config = dict(
    model='multi-label image tagger',
    dataset='abstract colour fields from 500 small random pattern networks',
    train_examples=101725,
    image_size=40,
    crop_scale_min=0.8,
    horizontal_flip=False,
    color_jitter=0.2,
    arch='convnext',
    isotropic=False,
    norm='layernorm',
    activation='star_relu',
    mlp_ratio=6,
    inner_norm=False,
    moe='soft',
    num_experts=64,
    moe_every=2,
    expert_mlp_ratio=0.5,
    slots_per_expert=1,
    shared_expert=True,
    patch_size=[2, 2],
    depths=[3, 6, 3],
    widths=[48, 96, 192],
    kernel_size=7,
    num_labels=7,
    residual_init='none',
    optimizer='soap',
    beta2=0.99,
    lr=0.0025,
    beta1=0.95,
    shampoo_beta=0.99,
    eps=1e-08,
    precondition_frequency=25,
    max_precond_dim=512,
    one_sided=False,
    adamw_lr_other_params=0.002,
    steps=40000,
    batch_size=128,
    epochs=50.3,
    lr_schedule='cosine',
    final_lr_fraction=0,
    warmup_steps=2000,
    weight_decay=0.1,
    adamw_weight_decay_other_params=0.05,
)
Rows from block 3 of a small multi-label image tagger, named by matrix and row number. Rows with one number within an expert belong to one neuron, the router's apart. Each number is 500 + 25 x the weight over its row's rms, rounded and kept within 0 to 999. All counts start at 0. Numbers have three digits each.
After each expert's rows are labels from the 100 images, of 14976, where the router gives the expert most weight on average: "responds to" is what is common among them. Only what is clearly more common there than usual is listed. The data: abstract colour fields from 500 small random pattern networks.
# router: slot weights (model.blocks.3.mlp.router.weight, 64x96, trained with AdamW), inputs 0-95
# up: expert up (model.blocks.3.mlp.up, 64x48x96), inputs 0-95
# down: expert down (model.blocks.3.mlp.down, 64x96x48, transposed), outputs 0-95

# expert 47
router.47:507507488536481465485489504472471502492533467517554473455485510518466509526482522528499508518501490463546530516481478532532534470540519507455499502488533518500529491472482500471500493451542480474481534504466525518504459516482519520455484474479503507497500520544484529493485460488541462484
up.0:497511512465543490483499514495473485497524504519516479517487477496468479503539518499514525528556476448477533518495461487499528504484508511491497474467527504445516476475504487518545483494517483508504542524492460483539554456518495472492495511527475555462491512518546504500512445472478521516
down.0:537471500512457527496516472531493456476498451488525511505477518492474527472479523486498549504507493491540484518499467538490481491482500461522473482472525525511514483535480489500524506453545531515513528491498496506508513508457483531500521517494509468515546544515500522515476471512430556514
responds to: mostly blue

# expert 23
router.23:472490520515451499515515548450508494511523497481504475499545501514550460475482513538460506471482514567508482527481475535543531459501509549506505514486523524508496520502498467521474494510522470488514513513478506464481462515504509488515517506507468480514524555482480472509483458488500467465
up.0:452493565478496513478481540500529508539519522544465492498554445522524542459485499518485507503545478458492522493506538503474471483534504502519515481506506521488505473473539549484477509502495518503504489545471530521472516499534478488482503521469508469490551493500476505514486519526499497482
down.0:519500478563503447498506489509474484529512521484479472470477462500508484494484480454515481525513488473512485497480484556485441555475535478483521474540484520483464521510539513504480526523470488474504465498485528534520474472490528491513491485493532511504457441499498468508512507536493509504
responds to: mostly red

# expert 1
router.1:514488519525506483529517523470534497513482490493453469533535520480497546530467505478495532518487522493473483498498454481467532533519554513542538479526493474501476520488522464508523503475526489487457517516472488489474513465498462458497464464507522527481506436465508514502485529529500482495
up.1:502499493501498448503486495472487522500527488479462532492509517522527458516514429498474444496443504519478541487515497541503496462468465495492476495514511494501488478501496505567521542516505508504530499508505515510540533482534469494488532541499525461477462498508457496488492486485518494453
down.1:551494508468500509493502443523476520508517496492489482490493469513473491507493479513523466464428505482488503482500491491458515453474499481490466479489514489508547493506524479473505521522525467505497480574500497452499557498519528531465450524533496519511499490496512494472515541491472467499
responds to: mostly red

# expert 13
router.13:475518481468522500497510485488512503499483518571516486484517519518500484504478506444489486533536519478551502498506500491486489493516508475516524466508535486505550510490521457463501479509525535534507449529505474480468524460474489520481442515480512516540496472507527500456508465491465553493
up.0:491550495466511482515514494480464540483537517549538482493475512482526512517451523481495512521513521490468521506537510439503493518507512528497491498456524481489534515464506490483503512529520489506491533541500487523456494472506497474459499470469477512482520526528477458548481535481498462459
down.0:508493495435480536507460498466539447527530479497461524514449509503471520478528517502481503488517506517506508568535486500503490500529511533512566519519490468498487515521491462492504501501489503498516524501478543522525538506510532522510482542494475454479457484492477514497512454514522505492
responds to: mostly green

# expert 7
router.7:481519477525477493509456558523493516486507528490465492490485498504517471463501470501524457524525474519507526520552499516534492490481453496508516482521442533495485471516533484484515460506511479508526496475497537513531552528451506523520519537493471474527480508484541491490454476527485497473
up.1:503505471488505506520526496536479438453487531500492509510518483508468508460452493467515488469531493497498471504485479507469497492458468507483510499536547470490479505494524515482524514467450534510500497486534460523492491503547491513514489494523547528509481544485496516530444459462519468522
down.1:517539534517493510498504524495487527452472538500483537533476526496489481479505449498474492538478515509524528485468549526454510465472497531483513488506567525478494511522499529484492489499477466488560496523492504506535503509482560512528508514463497515556502501491482488500494536476467496499
responds to: fine detail; mostly green

# expert 43
router.43:467473472536511509471528529474471498506497523486502454480516532494533503496510496466474526511465480521495548448462506522542478518489521476493538459538477523516507508545528467509493480502529502502524536487462519485527500481459485529512484528511461519535489472472501442489480491524529508491
up.0:505501473546505518481512535516483468500532536482455526479529524533488478463521474478492493482525444555522489479467521523539494504471537449475455512533537486476477475478525520515500479498461503496523546472521535490518518498518521502489536512533488475531502492484495489479498495490533511527
down.0:473521531500490495522518486529510513485493501494527489495531520482526488474534468507503505506463486471487560504490513467463523470474451422506464514535519519514499476498454471509514512475514493513494496515509465464530484551504463517538524522472509524486569528519480505499532475513513485491
responds to: dark; mostly green; smooth

# expert 55
router.55:498486452495520504472482546510514500518510515529508459523473502534462523484465512551487470483472518457507510503499488531506496525501503524495476507485478465527461476507535505529454477514529460516538523494463475504520514475462480535499494527493473522531503534475458535533532505539471468506
up.0:488554512539489483472486501476450459475492450483507491517490532514513532517546524505496511477464514518469493522501508471471487485431491490498487514517516479528515490523546499497518519476454473505506492514486450549489493543473507462473537507538492496485510543496500505499491495488510459459
down.0:502490533465527508505439449493522468491511472489517515511489504513481482514485483501517469509504472499488500473489479463478524457495536478503490486432532518521495485507489501508488521450464510532533529536440531545527485477509510514496496503461451477469513495494494479514546499478511494549
responds to: fine detail; mostly red

# expert 58
router.58:471478462507520525470505479531544507500478516519501468512463501474468538513475523494549492540502544462557477534456477517451494511489498469514523492486475454480538516479534552491497524482481487486518496479536473508478533517511526488497487523476505506544499503519501460478512527507497497471
up.0:460501490514460550465504547507520533506530517474500490504494536481504509476483549467482513475476550515495500513517542520526561525509482500494488467485482482491450558525497525473497484512520512532474508491539507486458462471516522499513469480514507485511474477492519553474492524499502484469
down.0:496477494481517456499444535483488523524503527507484473519518480495528480501499478475497459470524494532541501519465502509476496492479473534517491481495445465527482453508494487529463508515499544527512503493483522518449500546450537549531497508527530517549473509498503508517533497512526521480
responds to: dark

# expert 24
router.24:494505511518476486532473472491488507543495451543501498487482521505502477548511480500511515467506511466530532496547542514538491492507475488516481501513498484456494468509464460481520498475507514490477443532511523494495535516475530473495514556522499474544524483467474544514499476492449527531
up.1:482537507471496478506518489500461505505503513460471442478519472487503461474530550499480486524467504485513528503508491548515573483517511508513539492474477477486551486501476478510504480495507525508476508481470454495467523471464515513532507511452516479498521524495472467485467458543499510515
down.1:501502477505488497484484533513477524515482472493496506510449474475467492465515481523438599517482510478489485485505477467510506509508518461538508533532491493527491509518524481506518477510494502511546502487505507552524512452451518514473460537493496505485508520520514509528507490536447505488
responds to: fine detail

# expert 46
router.46:519485481515504510479514493497509518510471509465495512524487517498501472503429546475512519498503487489477487496511511530483444476526533529492520497488468534512520470542475482450472521514496540539498482487491526524525505463534512507541457501467479515524477477522505433473510529530487540473
up.0:507505536486544537493504515521509495521541522487504536499470486512501520527488528508502477517514446479534472529468517460472479473521510493507499516540524526495507489519485476475521543492475453490497490439539518525499475523536566468476504486445488500463513496493492483520499530504542522490
down.0:527497515482532474510519486498452527511523537500482503492513459472518489503467511490437519466410498545542481522484495457516486512522517500525483513501482444515481446489490528487487484515487502472512488459485490489504509484528525484487505521512525509483524516491499492486511484488554491554
responds to: dark

# expert 2
router.2:515449451445522472510510481508481489518478494487515460486523499531474494496537508563509513513496453490536501482466528514514524505502511521511511535470516478516512477468506528511486515487516450501505506457553511495495481512494486535477478514531495517512508447518463469461476504465532458511
up.0:478524496489476493485498505503491494541463515558525505480536490472527502465475504533493547489492487501528516487463529516490492539493504485537462473499489493457514489508484505496465485440488491471517514472508526495466477497569525483505525487497469494548486527464521507454497465474555499514
down.0:486482539447467490473534552494537530482482499498509498485475500522544499544516494523495462520541510500454485437475545498526450477524493494495490504509542534499480466535522494503479495504530505517514459504510536517503488485481492483482524521504505485461543483520513516497516543484482538511
responds to: mostly red; fine detail

# expert 28
router.28:502449504565468495527489490540504509480509496490476531457497527514535496474476495494521549473500478518482565518503489490512526476510514516505499526482493487524423483481477484519521492489500483473475477485520514485514481500546514464496458495479525484549485474481493541539494512460513529490
up.0:491465486482480501518467480484507501481542494520494480456456489529475475527481498462520516457547490477544478500481527502536518476506489518536506513511506479501470542504499499471509519519508528505492483488509503469485482454473438511480452474516498466485509516469550465442457513512510521509
down.0:485490521479480508504524471531493488505543517465510509478532531545491493495497516490485484550507507472522555508477520500445501520491480472481491514467431523516489491449467471555476512494494506517463485476488512472506487475544471496476495460521492491486524512513469467486495533476541540501
responds to: mostly blue

# expert 39
router.39:455467532526529509472544508462480471493524501503494480458519516540516497491482467503526514528530472522501507485503455486531529471530540508524536520506501544470473517496498468510521491533531482448539496510483517488455503496480510479478441475472496536528503515510527492517473472475493496471
up.0:513493536518508491503531531486513520509469512518499533529513547517492500499469468485505505488536527515480475523460462538494468510499496475469518540463499501476502495488559528509466507462474465507486502541536477479449539522506512504510488540444498515481502491512516495451497542517514488446
down.0:506530485521556503548508560527493517509510513539523490485474511524532489493542544484503470500497498490523511503479500506528488513497501524521544506563497474514486496522456523535521468489497468529468494480505493480508515465493503502525468461506472507507507459494505532548469507567519511532
responds to: smooth; mostly blue; bright

# expert 6
router.6:534481502531529515490525469512474495482464454472483522458527485487475535524475494471498522483499458482508542512450521491490482529523537487472539479498510494517531501500464496515504477496486490482467464496465512515559523466524509547469448501490509530513482476517489460485518528502508537535
up.0:426516515507490510507524470487477485526522450512511474483523465497504526492496486521524502511480498481498485514480510511484489496484485483470512523480452448527472492536507517509460498511462504462482492475532571558483459485500542492508483461505532503509500548511522468506528472508521468505
down.0:512478509496507486508483515470484503492504469462501474520518541496513498486548506533526465534440483531499442493540486525503503477510513525478513464500495427526504499502492488475492523490503490513522487520501501567451488480468487493465475515446477490495468544482470490521532523500509533509
responds to: smooth; dark; mostly blue

# expert 36
router.36:526491478478505485488535466502510497551508484466506523498514477489446535481535528513531504502457497503478518537459532516464526522517555525498500521489511498534535503486476518534484523468474476471499473488488480520544476490543502458486471482538498509514462513481467455469517533502529498499
up.0:477539502505535486528474489524521504512502487464515530531498491522508512521513479479499467512496519456540489516561494495492541480483473448469469518473470477491488499494553461494485495490528502480528493535497513475534498519480509498495529550547505518512495458480441482460518540514473525491
down.0:516468504502505436468522540492476488463483490473499507500502477482493548526505464511494560500507483470504446439509461499496526532483515496538496484509480521527517502486468512505506512513495497522539481548472470505507484528491523499516463497471488477530519523449504506499518485456534490449
responds to: mostly blue; smooth

# expert 45
router.45:494479485491459466514475545525526480466489501551467469512509504510471520494497481473510522532542469505509544487508481526539498484468464510525505446522474497484459476481522453500527452491526501495493500503498505499468508468461504519494474524537526520547528511503532535521481469532469504517
up.1:566522527462485490519541466456515515504501453502477487531538508467535467442534475487461477489516485499506517503484532517497482495502489533472501467489499471508526496470512478491480437499451505465500468486490508462485484507484504471480487525468504478488504492512486459470484497495519522546
down.1:545499507512511475535477494466493464508475507518486539462483509526478467477518492510508508515510527511444515521484436491509462496497469526520525458510500497474478477502505494444491515530552517476503528518507565501523482535484524465516500505514506496498490507517477498438518455485536476504
responds to: mostly green